Weights of a small CTC audio transcriber.
Data: trained on babble in 24 made-up languages, each with its own sounds, syllables and stress or tones, from a formant synthesiser, 1.5 epochs.
Rows from block 5, named by matrix and row number. Each number is 500 + 25 x the weight over its row's rms, rounded and kept within 0 to 999. All counts start at 0. Numbers have three digits each. After the name is the row's rms in percent of the matrix's.
# weight_ih_l0: GRU input weights (gates r, z, n stacked) (model.rnn.1.rnn.weight_ih_l0, 576x192), inputs 0-95
weight_ih_l0.314 110:520500496491485516480524461506481541466506487464500507516476504524472506482476504501468520547505483535489497465463486485490463514523543536492496491504458502502514486522492497498500498472467488479508510465478483461462497525551498469506481474531472537500478527475501536515522480490476517519
weight_ih_l0.315 107:520481504482517533489504517515505495532474459502473490562501527505552507462459469537492512507498513527506543489487488489457496504486475449475524520494525503522484484479512476457496492474495528522532565543530460520495500475512519502501487547529520483477493472470514493548487526509466494541
weight_ih_l0.316 090:513510492547466514542493491507481540490485518494472486523467512442501514507501534528508479529482542467501450527507499521473468490502477528527536512469478436514491520498547487483521538464495500504527515536523540508504508528538476499475495475531504491458500543509518528517502484494492492517
weight_ih_l0.317 119:544461514503501485493511516468500533520483522505448508482479528526515483514538472529459502467488496507532468526525504481530459508485509508462480508496417501533501544493521484512512482501494510527547525495502453471471507511514519513505462486497508515476487500512527518507494449498476531500
weight_ih_l0.318 097:440491508505457488455508486455445533475488511488512527525535497531461466499479499504508498490514474545518481492465522483544509506491538508500530445488499468476489481488543541511488517502502523506526484488504522503522491453480508531510484495508510525540526465500533487550528511521495477509
weight_ih_l0.319 102:475523516490483472477478533474566528517476436487501541500501476510524478483529516500508475545486524531490522465497458499469513478516499501452497475482459487524545477500512443501506508477496489481524530483519474488508534479533513498494515467496544519547454489481518518525527525498484485508
weight_ih_l0.320 100:542522479457517475520537487497487430516519519536502491469533524484507510533484469535505477472489490508507495490502498510492479506495483504527507515532461461494530525529466455505487510466498485522519477512516456518487499504498488511504519492506485480486463496568517561536526491498490493492
weight_ih_l0.321 095:520542494513505485464512518497476528484480514497483487476557501502505540476463510455528469536501512520498518477526533508494472495498518519468502498477514521512529508517528498484499510503553479498469550486519508504506460536512521480518463524525482509475473460473498480544526496509487523506
weight_ih_l0.322 097:532500516455461521526491505499462448512524503478464487509520495506526511496491508532481496482495493502486509521431527494513519460516492503505520527488513492533535487491501521525470503539552510553479562490520505487507465495520520486463535481554536546495503531528537527540480465487474492512
weight_ih_l0.323 106:441492508473550514506462480479499506542477519482507489526477478496525481483523499455455498502515474518489541486490478541533491543498493510531497500501490473513529549494480555532502486501483484498503516535506536524528513478520543501511536490505487463474488506525509532474513488517457517518
weight_ih_l0.324 095:527469509474487512478527528483525463536469510524527535514495515531513489500461535542499462530458518475517554472525527534491483510487480526517512520515483467475512509516469468503541498506518486463532503481502469483521488523558509511457537493468490541464475521590524494499485469502539530521
weight_ih_l0.325 121:523461517492527499482463479494530481509475513464512548486512506480541492537499530528522506515451504471507471480490469498505480515525477480515465471504476511495450507499476526533528510437515487513540543490476456480526463500483480531477550488522515489459507450475530500471530521470497484518
weight_ih_l0.326 099:529493532528485546507521527527471475483490517510533510517496481497508502552534430516543494515513513492538476504516511473499511507497541464513531470479506457526519524520522503478508498519527514525491526523474461506520525517526485428492511478535467513497500499475515466557487528510484523539
weight_ih_l0.327 098:484475523473487487552503466490458537491552504481501481516485471493515461545528481470473506473513506490521508529531478526524509481525453493537539466509511512488501497541508519463511501491477504512505506491523506484485501506521510550504500471487489513520521498488489467513567502497452551464
weight_ih_l0.328 112:457508526477509502467501515510515491468458487451526448481517526516465526523467498483475490540478462485470517485507459510495471506520460548529521518471503459526545508473544485498509510499492466537536477506498475496469485515471564461544518498509486506525453453504504493509497448475504472525
weight_ih_l0.329 098:486491447497481515525479470474487500507512516526463491531493480478516522468459525473511556528495463492512508470511484507445525530541488495520447498547498540490539488523495464495478535531475463516504501477508509477493514491524475483507530504492519546502503502473551524537497485515485477497
weight_ih_l0.330 103:541542485537480498457467499512486528519490499514522494476479506532517518467533504542472492484501492521534457490529524490538534451482516537498496507498468476529504519500506509475509536534463526474494489503533483512466492466525488521487489527476459522522543513494512515456532468465487496488
weight_ih_l0.331 107:488537513510495512452507545552539503495506528470473508498530506517515515529499541513490462522528471491527474479481519483495480492500476477496526553499493515513540516481496466515502481520482514488494560435545501548483497547514482505487463518515496524507523485479509503535474504532521494505
weight_ih_l0.332 101:527519493502477517459490537511493516487523458496479487505531518508531479451517492452545496514534490548528461504506515461500510510521483519486518515495527505520487464498521483541490515486478511506468498499510541490477488527453455500482509500505511502537457464507535482553539524504507500512
weight_ih_l0.333 104:437515457514481523517495490519513526525495490508521523491463498507470484469482538543473510494466473501503495494483525488514451515517533473459506537527544457495505516490475463499516518485461502493535486490510500474511496526491506497489489523490485512484464496530508564536497476500470544554
weight_ih_l0.334 113:509571526483499474477535467482500518504461549468499464521508507569503550488527495512476486501500495503546468521487509500484485490494527515528487490536507480462526478493499494489488524548491495482509475490527504485531552509475506506494512490525519511451534491490487522505528460509453555497
weight_ih_l0.335 107:488516494472478455484472540523470476482528465521515489528464493509522504509522500462459463491579514488473516472481506496554503475505488480544532485555459549512506526521484493505501530509548503499504492495487511508514481506523507470474491544498490493418490531500540527472495478514465502500
weight_ih_l0.336 101:455520487504467472523510475511503481522511486495495504518510491512527512493484511509473481521471504517540494519485487519476538494531495512515540467499486532502538512495523495545495519525486445488460506475514497480497472506522493538508540472519446483512486546488527504483514486532478477471
weight_ih_l0.337 102:503515539510489504477528535541512480500520484510458507536504468526533469448487510463497481528519480528455516470501489525490531505509544521529530489498526459493506506526514502511509523527471519532487521477473461517475522485488507529510500542509482532516494535462500516482499518480499474496
weight_ih_l0.338 086:489492497524520461539532521479527483503452540513478502480545497489517506479500466513488479534464497560479511520549507503502512510531489451498484513537533511540498475524490504478496520478471501492484534488488522468539531549478527508469472500487574504487480528534491482544512486553525489484
weight_ih_l0.339 095:503502468505515498482494474471490456536539477515486496531498495480469499534552473465542450520493501525481497521486452486496449537537487496499492483524480451458511502487499545490534495465539480525533505533527495505511453540515529492474519515535503480446514481525504510519501460468511503520
weight_ih_l0.340 100:523527502568492472488557482520527483467506513534514522493509534484499519493492501518523475503476495519523461524480478527443503530485530492505483458572499487502498476460544455469467530516500505525489496491506514516499484506471522498503485487528464483519469504524535502507512541560457552510
weight_ih_l0.341 102:527561544486449490513473504498521477476508480514511507489518490477528500525521522532508541504502458509527469485498526457448499458537520514482480513500486495472509509535503520508493529530497494540464488497474529514489526485497508492517501510465522497497507541513519504534472520545473548553
weight_ih_l0.342 100:484543514539474505543481500456479523510508507512516480500464518459529541487497467473523498520462503453518484550476492509477512475518516521515493516543538460517493464557518503502487509502506488529506496499488484491508520495511515527486503513495542513481492500467522457504527463496528501488
weight_ih_l0.343 099:478540498468506542510503510466507533502522502548481447504526486510537507457519501484471444494531466521496489505503521503491456504490471440495524508530504520484524516540488493484495541496494520522516462498502545471509513528456515500548493484500498455490498504534466531480541447478457519503
weight_ih_l0.344 103:493491501507463496460474490495525532529506493512463474517547528529493555539509454511481514514472522527514497512483509562507458490484478451528509518511460457539484509538534533506463447489491516513497497519496545524506522503499514492477479528520512536493506480488489535503481524504505505507
weight_ih_l0.345 108:514502486459466508531531512485454494483535477475501470461464529487499542507487484524497441447487485488533515490485500480482513479475507481515480510517497461513497517490429487498510491452529449483471526506535522514502515469494464484468488505483508511484506475480470528469491514525540484492
weight_ih_l0.346 094:489492510517445538500527516505514471452491467483583498535511525452456505487494502530503530502498465530471516503478467507508513489491520508471521517523527482506511516485458489479495478505511518461504492515485510508507514518496537495465511494527460553496506492487461526508539475506460476483
weight_ih_l0.347 097:518497463508473513513482540491473540503542458525482515483508516493510492489473544513477552504481549470477472517497472501456537466485537477498534498539488512442544517500514499492491499497524490528514466528471510475508520527503468523538472519456472533503494514523503535470546531485456535539
weight_ih_l0.348 106:536522478515494472489502508481521498478489494485554492491532474467500548485465536492543513506485485538519463556515475477523459529505545511512511519522547523486511482504489486542513535490505513479549492480504551561519491510557501474456503461493500538529490490478495528515497514503519496484
weight_ih_l0.349 090:507466512532477507498544542519529488521552494497502496505460534489489498512492458466505537505542517496559443513475511517541518470477512485536523481508542468490539483567468491501496546485518482515504512541503526465508520550521509535539509504554497478486495513486503489477555484486481507500
weight_ih_l0.350 104:511491544484504515523502517529477508524505473536495461485529510478492464490498452519511502514466492546454517451490529488436505507503516465478498531490525478525503517538520470518536499468474474534454459527507511518467499521505474497556513490486509511503525502470444534497521518458476472555
weight_ih_l0.351 108:501489509484472493513500537500520536530478509506515464516452529503469493527495496540490483462507534543526489505455515512480459489528507475515490474505519518489553471485525516497537517537508447479524483554501491509451489522494528518479480449480471450514517513522504491507570458517491469516
weight_ih_l0.352 111:480463512501458488558503524491520528485537513481501468490494529508505490470524499451532503475525506502538490502452537473525457494528453544475484481502474483483483492515486527505514518477531455515491501523513493492504486488548454537519515461491503489517502474495566466505509481524513461508
weight_ih_l0.353 110:533507467490467496440507478469576505491525493493481476528506481469501528487481521499498527500521474525523484513509504507483484496508480487526497533527532499543527462518532526503517474502515504534518540478483488566467495445544527450512497503501519477569534489457515527523486516494503512489
weight_ih_l0.354 093:483495464467488464511505490489496533523547523469503518527529525482537492501536508494500519531523524490540456520449493508472496464505471483498507491533443474505531530522470453504556514476498513549519515524487511476513527518541525473476454494489555512488521499543508539511526522520508505523
weight_ih_l0.355 089:537510511473505530519500543542534496487529492481478453520508510508494491479545499514440460522481484553506517516475499501516523478516484494491534466516469469510478505485472440525503523512500509527504513528486475509524506501498512529511542475478526532484577538492549461495468477475549521533
weight_ih_l0.356 104:531524507509428511545532501483491471476515505535501537496492490493518503480508471522514492500510480539497481468499457495478501550469522514517523494524516479496530508482514528496503547555513478519467476510517488492496548501432528524454500498481530531491513497507558487470486499512443501498
weight_ih_l0.357 105:525476506477539492497499535539501464526525499467479526497487525552492482516487477495522529525507515468529491498535559506484493509518470541494475480478492568506507501450491513537481487488466469497475466507526482557519493496470518461513486508484485449527524467508500481491496485484454539519
weight_ih_l0.358 100:509519498497493500500495489540524470491563487549502482498528481529490490511561526533521518465498498499519486466473467485498498438521519520480477480484489485530536499519512498507505483508462482527555521474440511479523493498483505503487502513554474509454525466507511465537489462504507504500
weight_ih_l0.359 114:515484523524472479507525512475570486526517524524529491506452545473553522491509502457490446496531505493496484547511533512492457514508449515510505496475559507514504464522486484512518477444532480473494482500502502495479524517508444484485508462484495502537525498505522503524496525473475505522
weight_ih_l0.360 107:492504527513463511522486477514476534483526465539490444543535505500552491471503513492493548512478486538510532560470530524541478488510481491527491536465484449475472489530483511524523526479503464509518519497489515487465504490536500503514486508550500486511460534514497546513478521493521485537
weight_ih_l0.361 096:497499523484487481504506542516539493501485486473500493548453464482507499478489480498484514437509472468519498507523523523472524463538522515503486482519508504493531528473535519528484506501463458479521503504481518498523516491510522433493490482534510513497544511493504450469481479487452483519
weight_ih_l0.362 099:486480459456525521517479498497468532489497513480466503531482531472545504487525521480488507515556495546488514502532496484495493464497543482524517532479492530484496501509467535523527490493498513455491504480483495528493513486439474517522519452518494531498489507502482487472471497456454548515
weight_ih_l0.363 117:457515520533535505486478536476508469497465532527524523500482498543510502540500507463460492522472489532536487476488502468489459504468515518497495508484497486513473489484473500541513432494482464522551476512485483489479480476503452498461512492498465516506483490518479469453475508504487528482
weight_ih_l0.364 112:474494519515541530493495536477454498503490510519480515499476482481531491494512467466476519468532505469532516486501519462474514483509462530509523468468547456539522516510468497531470481497516512467500477473487486503528491523485472528494501510454534478477512509517489512469480545489512466451
weight_ih_l0.365 107:452544519466513516485547516480475500528485482539524498538468478448524537526491474548484502491506492517485493408493493495519504512493542500427491514498493487526501478505504466490501497531501541504514518525476498483518492514510516475520493499507525512501510469522473520508512451495484482510
weight_ih_l0.366 091:487499511504532498465482519522465480537499540480498475536486505522481505489494504517530485475544491480456498498506512544483500492482527519534470522548533458494487499515519523483491484510486521486484474501571534487473481517507541472474469431507543499468502510460556471481520490525456517488
weight_ih_l0.367 082:509529451527546533512540530481466540464499540498516492500543550466521494485525535481508533461500500528471511503519511528517479481526523456463491458514461523558528491477524496502526532506536488503513495467465516532491488539453532490539519525461509509492521482496528526519489507493524512481
weight_ih_l0.368 099:469528512554507515500507523519482511532543479482536495514481465508512519487544469444481499505530491518491491468492519502509517500478485462500515495516528523530532517489534468488503484524517461497507485528500498532510473505522435511506467540515515465522492488487503462539565495471475487511
weight_ih_l0.369 100:473492484515535508523503535503524503519513477488477486515474481511477491466472498503507500451496500461475511535501515508509528502522496523466512529479466480494511477517465530450478460492541539553485520477503474493500464518529497498471507445507525512491482524495514516520507519490459494535
weight_ih_l0.370 117:450478535466516487518505487479522507485514490540518566504525496516457517529543513488519540555509507480514464469476507437510509455462456512486495451498493513527520512488482463488485470480519475500491490484478501524484495542516474498478490542457467487499490488473520468521446525499505500524
weight_ih_l0.371 097:516492485517543521516466477473476477468497512498483496485443545547491474460513507492500511548514505531557466474487516504503510477509447528518512512506467498520468479508526481513506500450508460461453509471480521482471500542521467547500472474536483498514507491470518540501504539506487501499
weight_ih_l0.372 090:511527494509501520544526524441502487522492494536491483523504477496512468522483523518521503536499503525460531529451445463472560514503480503488502501557491476461491512483459531513478513509545484469506519513476459487515519512485508505493495486517482499446507485542540503531532531479500534488
weight_ih_l0.373 094:516513482472492547532496501525502483522488520558514500513519482454480513496501499522479514493491501524528519476483462491445490506533513481481512509504508466452525453519558500491464530476539489509525500510513475470470479512497498488480504548561498483488508532500529524520510500502463508454
weight_ih_l0.374 103:536523507513524516539508478515497495469503526467528468474478493459490498467508464494504463448508547515496525526535519461480539491501475459475526524498552473479487476498497492527524472478488520459494501473490497498493503479520491527531522511508522443486479483494448505505507516480461535503
weight_ih_l0.375 107:449497519517568473536493479462497493499500535490480496508504503485496484500483500516527464469470476482562488501502482519487499483479502485525448483476487482518516518502472500514534474514522495464509503520524493474491500506516514489440523466476506531460490456529567514499463514491483520492
weight_ih_l0.376 108:510521480483465480513494475476512505482534515489475547436507496450496539535514507506487507498512497541513467516497487528469513522533527476528526492519464511475513516523511484455515460542514499515507425470502505475523518501483474484513489501521463539500478505538486511507518449508497531531
weight_ih_l0.377 110:508531485468521483523492462469472501537469495531561464473505498519508486474499461464493504490479509539509462532469465492479473493521473475505530465501475499501488521508487452483535543522508490503537510527452540487501531528463532472496509475519493530495495526548469501505509490497499509543
weight_ih_l0.378 092:500517482532495535506517519436525540491488488509510501542522512468516509499490483507481536495496543526529485517499517528555500504527509504514462512517502550455497517480506500513465473505509539457541494517512504497511495541500497491485478532532536526447482528487506498457537473475518482472
weight_ih_l0.379 101:491503504492510489461485530453525544493494518501472484507506534518479523508500493526490465487481518529468509518481447516487487503513486454477519471494482475499490510509526501538466516483493470511542528478484472507490496520500501478531538549502528503499483505519499542504488470494515480458
weight_ih_l0.380 110:527505516491479511501524521492493508510510481537462504491506482519498459494529476482481494491523508501485483501451469507468529487480499503536505503488486469541490531479491483514479487516486472499508551490492501522519486506506466468554454542425494535532517502464483571506499480533491444503
weight_ih_l0.381 097:469535517524470487471511507536491495463485475477449487520528494492527497533512540527534540499535525466495541537481494459504488464513490529513472498539516513499519498474503523521499535475465512514493519498531470502458481522478470484523508513534506491477492516453459464473538530485499530491
weight_ih_l0.382 102:478518502509511508491469530435465489493487488517485485511476499501514480525531503497557481460556527522496518510453485525495498493501466508481495508557469509485471539543470493504492514488508514520493479489522462520458519519476514498498474467525514502521551503527543554479539492505485509473
weight_ih_l0.383 101:512537487514520529455525490504535531496485483496518480525536518543470465472508506559456541547516540519495463500474470525487462520544483468536477522515503484492514488503527477505518521496460515490496518539505469513519512540520474510479521515508508550484486471525493545506511514532505521502
weight_ih_l0.384 099:519516529494509495466547467487492553472464505508471553515491545500491536545478518471475444550504522509498516521529507497512490508461501498475496519537485493490451504486461544518472522504478526500466500488523508492475473550525488489469484501472513546549533476514496544497523552452478488503
weight_ih_l0.385 095:533523537439490542486472521544514463490499513500539498536463514469494497514510479529509465545506526457472522511503487525491437510501534457540455512494497514509485460520471489479538511528515486511488512520499538503488495497477535469491468481534442503505527511547514516472519532511534517535
weight_ih_l0.386 093:477520521506543501503474536448516493520483496540496451527455520470515480540484486502469505527519521491550471524481484491544534469486494493492443472521530512488500504486529503472473526512547486529482526492511534465487487478477490487539510488483562477524475491512504489499480509500472485492
weight_ih_l0.387 089:461520484485509522528507483528502528501505460497471500535466527490462481495510499502486573531500507500494491506470520542453501497538516461537490461553500487518498482469496543498507490487509507515503506512528464482506474455507543488532505485484512544499474478483517452540450492488458468531
weight_ih_l0.388 107:529503486490512453511513505495493497486479469512479530474526455540469510501509476475455471467525482524503509525514507526524538507499509498478482518524518508529528495473540516505538557508514494541468510486497528480502487501484508461506535566451458455467516495483495508520508509528526459497
weight_ih_l0.389 108:472498532484522540514505470514518485457464489501484470519522557573506509457483492518500463520500511523513524508508502499509505522530503525504525517531518518475529485459460521513457530489442522486437496455511490478529467512487465522504471508527497455483471496500486500490500503524478534521
weight_ih_l0.390 093:553472513496543497493511487505497533467488482508497496461502483512484467492502508474508494529503502541499479476502479531513518482535488529475539533474494540485515501498552473454526538518484534453499543463482515510493529540480518506498513489519503470492489519527511520490490463475507459531
weight_ih_l0.391 097:502504497488448576485519491526469466535517494529459521529490485502489544506502525536451488506538491502514515483453523447481535503499494501522522484495486486489478500533542497500486519536472526479468488535484519488470508529503501485472503496466524524499507493500481468462503502511529514481
weight_ih_l0.392 106:496469494483523512482465519477496532516543507500518509519498462470513482516542517516458503518509502478549467514485511482527474522524505488463470481498511515465502474492460508513483477499480519500453481525489531507495478492526468504493525487520549491438489550458493469531550503511493477524
weight_ih_l0.393 095:536501482529487525469495488524509495444517478458481465466533477493535481491511509509514520481559491453553475484501543501488495473485486509499518481498501496521517514535450466500533552515502509474500515511510522477490450528491506495506525470548458522531506501462481491532499537492575480538
weight_ih_l0.394 098:478496515521499514454506529528518489465510520509517520547494504481482531490475502513553493521488495501498471462551534500501460499496462481490473529490492442534522506492523476527527462455480519471463532521485507532474471496515473509475476506448456481532514521468501506485471515466514502533
weight_ih_l0.395 086:507476475504470478530516525468471434485514491527524464492540496470483532509482475547523458483523495465472458538502450493498524520478489517481490509516506466502510520481543455462495491485559482473529511473443480491498496522495467512511497480519514479485506517531487486502529520529507480519
weight_ih_l0.396 087:506492481476548521458499485481481454520504531558452508515491499514511500441508483491498489519519495500526462462547490531498528485534531544497479484480496543467504465473457544500487503493535506510501507492478541519534502510453522515503503474552494489506516539525515520488494443462487448515
weight_ih_l0.397 096:472493480512485511517461499480513491532494489460518487501469519524503516533488474481515517538493471520517483496487502457461505551555533469479480481519477494504483467539510542492462463472484472453470492519522488464524521520469464521463535457506494508520520485492528469516502518535522546511
weight_ih_l0.398 095:505484473452520510460519510494516485517519521482502494495494473465479532516493487497513509526488508468489529500536467511553526476494486556509517460477422485507510518526478466511471504459500500481466472526467497486483554529475525479499490507455531505456494532515513486488434542511482496461
weight_ih_l0.399 093:475484478516516480507520486523501508496451501489503459498543492472513510497502530518470511514492512489479521540441468473513482504531473525453486480544480504532545490487502527496522489501473531489528464528496518531463520530544493533496521467482522511462484494545504456509515417515493460482
weight_ih_l0.400 094:461502474497537494541480560503522527538518483470513520477490480479472500460494522509527492492496489510488531531508497471513490517516474492493457467510499491530477498505500472518494499509485542463479452462511451457496505511508491444512499500463501476492478539510535499500505472465495497531
weight_ih_l0.401 096:521518500558523536478536498478514465471462502498514484464476476481520442501450518498485516519483504493456485489521485529465475491476485521467487517469499509500541476523527492479522520496528534500495519516517466534479470494570532481438501510474503505471490474530458524555468481503518479513
weight_ih_l0.402 096:513519481522526494455497483545548486501512472496449456505496490511476502446536475473478495502520481522460504499500560506541501461465506499506458525463477508539503490538479513474475471497542554477488530485510506524486505482569500481465511488504516547501458477480521488502522491514479486521
weight_ih_l0.403 096:462530510533427510443488521530530517508528472500522500488497469469516526536530502506526541524469517489519478509463503504523537478456506507515513525540551501520499479507475489506485455527490436527470512502492473479505447478515494461453504473518509511505533458472501499481495510485550542516
weight_ih_l0.404 089:481531475503491477479508470471497469526512528462515511467500463539535489514550524469513493486469467462480517465515466517463481499459508531530500483496480518504503466515532477469491489503547501469519500553503513500441458513498496436531468535507480459452525512511550477505519479485453500450
weight_ih_l0.405 089:498511508473484512568466523509480511510513519463465503522478451508540462510481460499524479482461457468467531478461529523502529502489511536499514472528522552476485483499552523457445504481520492508507483493483515465495478467508518485468494473528494494541508512534469500469485480510493508512
weight_ih_l0.406 093:515526501541504522503480511511492482532469498515534488524456494522497540479489539534507498531518464528494474491526518466550473514519462514534502507525490527505528475466510479467534498465505508510501483543494491476517464451500452467505497496511507475539483486509504444513466537537526479510
weight_ih_l0.407 104:484486475518514480518530504509486514481521497517518506516496478489449532490513468493506510540454479481514526499512468532514524481532524525461487475505460503470492543469490497522549513517496498471535497474519512482498532522487498457492517485417473509477484513463513470484443488483493497475
weight_ih_l0.408 095:527503476478471483495523535492498509521476501510524458511513511438466484515484498493522504480487525536504498492532522516487524474506493478437512539458470509519498479517490517528497526489486523473496533477508529470474514468541443502487507478506512541513521539473482553489482522479500521462
weight_ih_l0.409 105:479515464473489541516501437470473494479492471533496436514474497506482533551560536482457490488484486499516475469460483472498549446514485523451497472506521495453491460478482518454488492464482500464541466526450486491459483504487524469500494495507511515483531485513470483516511546463539449521
weight_ih_l0.410 100:506515509526454447517532548483552505538508474536506498482501504453488471503523521531475468495521452532567494537495484478482516478466454475507536492525464509471507501503493526455507513472502507515508476508478494480522513480549474472484508510524536489507485496499466509465499477475487519539
weight_ih_l0.411 102:493531505508499460509492487524509526527517492502503522470482527504530520469494520491459520559453529533490494502546489573510529488478498480524510473472487489521482515532551513525543510515515476521517543515474521526507564525473508453545506480489514493542517483483519527518528544468501487489
weight_ih_l0.412 094:474481530547487482462501531486538517463514539525502485531490459506530527495489467507539524512513457494509497481500526521509463495482476515507536477474478503498481517529510515475474515492468515471475516480493543529539472470543471476462532494538517478490544565463500468487517509485498510545
weight_ih_l0.413 090:523465525447453491503528526515515533459465486485529449520518513484508473508466456482495494484495465530462480502501488552500519482531492498481526551472472479528461497509509495535514547527461488474507495515483456527515482518527474493500514457493497480496511513494499482518461483520485486499
weight_ih_l0.414 094:503528449508482485463463504570475533495491459502534521506525543514465529518498461481458498543498466434516527531511506507505463501506458531476517517524508455519453488533541494455475476486476508487498503491466472481520491499495513502514486491470449483523491491488480525524548531537440531520
weight_ih_l0.415 100:521496518512489523475478461511536510488461501490525518478510518473469477494510510545511458536511505475499530500484533493471493506479471482516513470478537522546529540484525442464537474496520494532537466529490460472483512515487518443475482479525477456513478511478491504519517529505519522510
weight_ih_l0.416 098:500515469467505546527501503469471491463556445465476456458524478488516533451459474503496506469481500503502502500473519464502538515543535521483509488539500456532479476539521507467467527470498529484453484515503486516463518489470524527501541490517505513533505461466526442536543476493505495488
weight_ih_l0.417 094:525482477519524529501472462518475457522531490456478526483503505529509507490532496487526528526487467534479484519479512466504473490506473508515508521497492557532490479471489528495459489525533520467509491514492494499517506501551531536491485543506543456436501499501459451495464511498522503468
weight_ih_l0.418 100:496513529476493497523517534457517500431476463495482511513501536500479450484489529487504472473533532502556515512505529524492534499513480451529548502514517503473475474501489496471471483499498445486504504525518523517472551533500493511517523488467507470558474497492510487541524477541482489504
weight_ih_l0.419 091:509474499472497497488541531490476501489532523486475507529500529486518521537533443539463488477499541510538507455496498495517498511481477490429528511536442537468451503467474508520480492466551492502511531494515522508498471514530555487496529497498503489516465532502491470472444483501503525497
weight_ih_l0.420 091:501522543471487487501507504488569480468545535481463496527483535475483505485467498519514550536468521518505504451523531511493487475488478516474485485502531484458519520531513481531480493478481504475513496530544520524543468519526561477484497529534451521547481519475487515525471527526457536477
weight_ih_l0.421 088:532486496485462467528505478514510560448487479522519480481452472538476465537498489499474471504455544536521483498483486498520499515512454529535469491493530478454528459469485509517462473526532499512470490472512533461510524507511523470532512506490525492479488481496469530504536535544506544522
weight_ih_l0.422 095:496490537547488497502477552514503535491483487502465472455516518475516487476517493488541474465562487486515547518472491483487495523456482497513487514507557553531475494523479542505475508485455498503457494448493508521491506481524500526499497482534481442485537454515532503475533475503509552501
weight_ih_l0.423 099:449489503508535506484469497515517516488517492519465454487493543505481471475481479498533481498527518499494544496476485476443484494496493520512498530529478489484470483511530532535495497543459447526508521473540538512458526494521474509449477502490460522477483483491516494478549478515498510528
weight_ih_l0.424 098:530503501521488560500505494516476523537487525516483483528495508511460522480473482474472489543486478503528500468523483489527495495515496516520480494462466489460524540489501474519517493471463514512469477521494416482491466514472482521486501479450483494548471500548545480491499473492531528497
weight_ih_l0.425 092:509520489531522522531514545495471504493471524496512485535457486504479486528460521523533499493500508496494452526535484514477496505477475531537465517521487499533516502510491449526467500509514519516510477517500468500515503545514495549524491490468527514518554506501469457475494469533503481506
weight_ih_l0.426 095:503486513500496506513506527471452519499544455530477468507480499505491509513543516473511449498496475452525526540439543502444492504494506477522490469513492487528521521472480523503473491535477477508497509535479488506492487469512485470501511478489505481483500499469501554516529497563532528456
weight_ih_l0.427 094:460472484544487457506470465549492511493521449491521493484521483520526484501533521476504490505470521522481532522514519473459516477501519477494470516517527481552491543452480477472480497511467511481482546489537551474559509482529508541495533542438520461490535511479506534479523502479531491485
weight_ih_l0.428 096:474499471491506543514531508482507490514487497504506486478479513524526511498531500549485484467504521504500547503541492497485519525498545504546508519479501525473498458522554475487469556490493494534511501502514475484529484479461489495438467494510537490480492510525494489511471535508532525478
weight_ih_l0.429 092:455488500519467474514451504503496519477510523488489502502457468550506523495472520528488442472478479480518545507512493488473473529491466514519468508481534512496492520535504484509532541492519526480499498461469535482542497474506500528529491477502537470521524469476499439507497524543486485488
weight_ih_l0.430 093:508524503467480484518521463468455474526495492532510517495513515503469448515502511499505455459504482462476475463454507531480510518484528493492496459474489508479444460486487495478519495482502452507462494498485512522476487529533454463487453501513471501547477483519485497538512477490545550507
weight_ih_l0.431 090:480508525489475479518475461491524535476503497456541518493493515564476504525522517507508522517452514538529546494486504482522540461494488515489481528512535522511489461499550464531517500542528524516514440475458543509467489489496507519508485465490497496503503481478491536540496536509533485504
weight_ih_l0.432 093:526547459490512514494476540460472513497508499510508525480485518516457502472478485520532527522513497484498512498529506459509478532460545484492489510491503531496508476511527537487495510513468513464522522521531542476482456516519523459522484517429487460452497542480488476546491524502483513468
weight_ih_l0.433 094:517478516483534492489486525476493541482489495477521486523530521542544496531497480494494545454509502459490533531484477501475511541509519478512507469528516500557501511459542504540506531480528516520474508476501487496468474508520486533515519457504498484483519495531545518469487507495494510519
weight_ih_l0.434 100:490464518524504517481520496480529475446495476501487464492508500484474478525478488471494470472512511495527497473530466511500546546508477475487511481516507531533507476522483476502511454489495481541504504492457457530498542550463495499523476507531479521517507501469492474485508453501500497491
weight_ih_l0.435 091:485518508498491529498493511492488506507433514526494506511463534513485502521502470476506514516508512481449492518479501550512462515475495512454475484477502475488508468503498495506480443490522530490520502467504466484546491474487489527464468516528508504487499431492517497449488483497467531525
weight_ih_l0.436 095:482460483521517491472504500492489490466477532489518480537473551485471512481509510490500496454484506520527519470505485470490494462473483488519516500510480520501495509469513483535539466487498493527467472534520464548522533543474526461474536481497496527479483493503499528465476502468469502449
weight_ih_l0.437 098:518485490519466539498497514467486488466495523504481499530501485481548488506493466472497474489538482495550492486530507505536499490465544483519486457517483499485477504546522490549462503512479454497486482476514478472538477466510478488512456493471509488526478511492548493544502481535468532527
weight_ih_l0.438 088:521466464527529488491459483479520488526495525486495468495494472502477514471504506510463470456471501504491479510519488564531484511518485485549529544503478495527521446472467497521454503490518468517479522501458536477470512519477547475503483555480500532505485485494489521504476528482502507485
weight_ih_l0.439 102:473520529504469534455515527513526479505487520518476487523494483459455480530520524484458533482476468454504522537496497532493481526471512533490516516519509495460506482479517451497462513465510495495506513467501473514516514484481508538512512468556482480456500519479512509525530482469462497496
weight_ih_l0.440 097:520494520493542529499505449504491482518536525464470538484497480471498541553457489516539512536515516501556527482487515517472528476518520494471489470551522516484510461500530488451491490496519515518521495479484505506529532534514478485495462475518541475531481540523479510478486536505496512523
weight_ih_l0.441 100:470500523501471486528509456516508485502509479520526485514529517446439492515516540450513500507482526496535504515503512511505529517456454542486493526501515478501501515513517553485501502475480477511512480500507537515483530486501496485515478473508498533501516525489505552518509504483491568500
weight_ih_l0.442 092:523532463481524473499493454509475507515477517476479488515484486521483482497503479515497501515481494472510511470486478482520500525479487506498474457468483550469461514525476501523495533520539460475476535448477539494519459503500541517455492523497532548484473492473487483545497502516527472529
weight_ih_l0.443 099:510479484516520510494480516510522524510499537499540492469502514447492477540504484488529491505498501471515496488465493468527533531507471463522513454493522482491507511520524506534496495519542543487557504505510472518513444508478554470504474478515529507507468514473484481509462515473466495492
weight_ih_l0.444 100:512494525528522489522476499497488531469529509533496509480510492527533475543530495500497477485547524517511503524488465506498533531502537472509488502497512524502541510495505515484448519503556507457489516467532521445491546510470539508461537480496513535490543526487484538493538468533446487447
weight_ih_l0.445 102:451507511475473483506505472464478494459474480466514497505513535475522508491471499504496481466516499478476503503483521507479445458500493454524531507532534535493485493487491525484521544529455514549495465534530494551462514482504509487517508522496512459470507443511480527536483498487506520505
weight_ih_l0.446 110:497517483491517554477472520478507506495484501507545475486475494489477484504465461465520483515472520489470474501477476504503486481483535485541485478502490482494465497529543524468511506462463526496477552489491518473512454496515484486473497452505529482480517464552503530513503505524486508493
weight_ih_l0.447 094:505504515479472457464541497485493505497489492538534529472494503494473515523527504495541471480522516471493521524516488472465497518519468482536502545517538516472513502503506493504459529508478488521517476504502507500512509477490471499468487480459517511500532496469487487482483472470442490468
weight_ih_l0.448 094:481526481474492523497505478503488478490452456501481477537537498488517500498522466556541456489513501522474500439479510474500493482492554504488471509477530494496499522481527489489520482516455502532505537482479558560492499519507497469538478486523516470471509460487505485542481476483520516504
weight_ih_l0.449 105:512490518479517479561486519495514520510547491504491458492499471533527515489505461514522493478498526551504528530543547514512451490523507463441526489504464528536482508501489475539469502468529519477510525470487526491484459472523463477500521519505531519481516533478495472509515527503473457495
weight_ih_l0.450 099:451549487511484509488512457477530444505536530501492482554499485553502555491498526529474501492508469541473547487513524440510478482481548530496471494525533459489510459486516512484501494502521498534502521467456498521490516487530533534540494543489521494533494496508522521513477500536543504514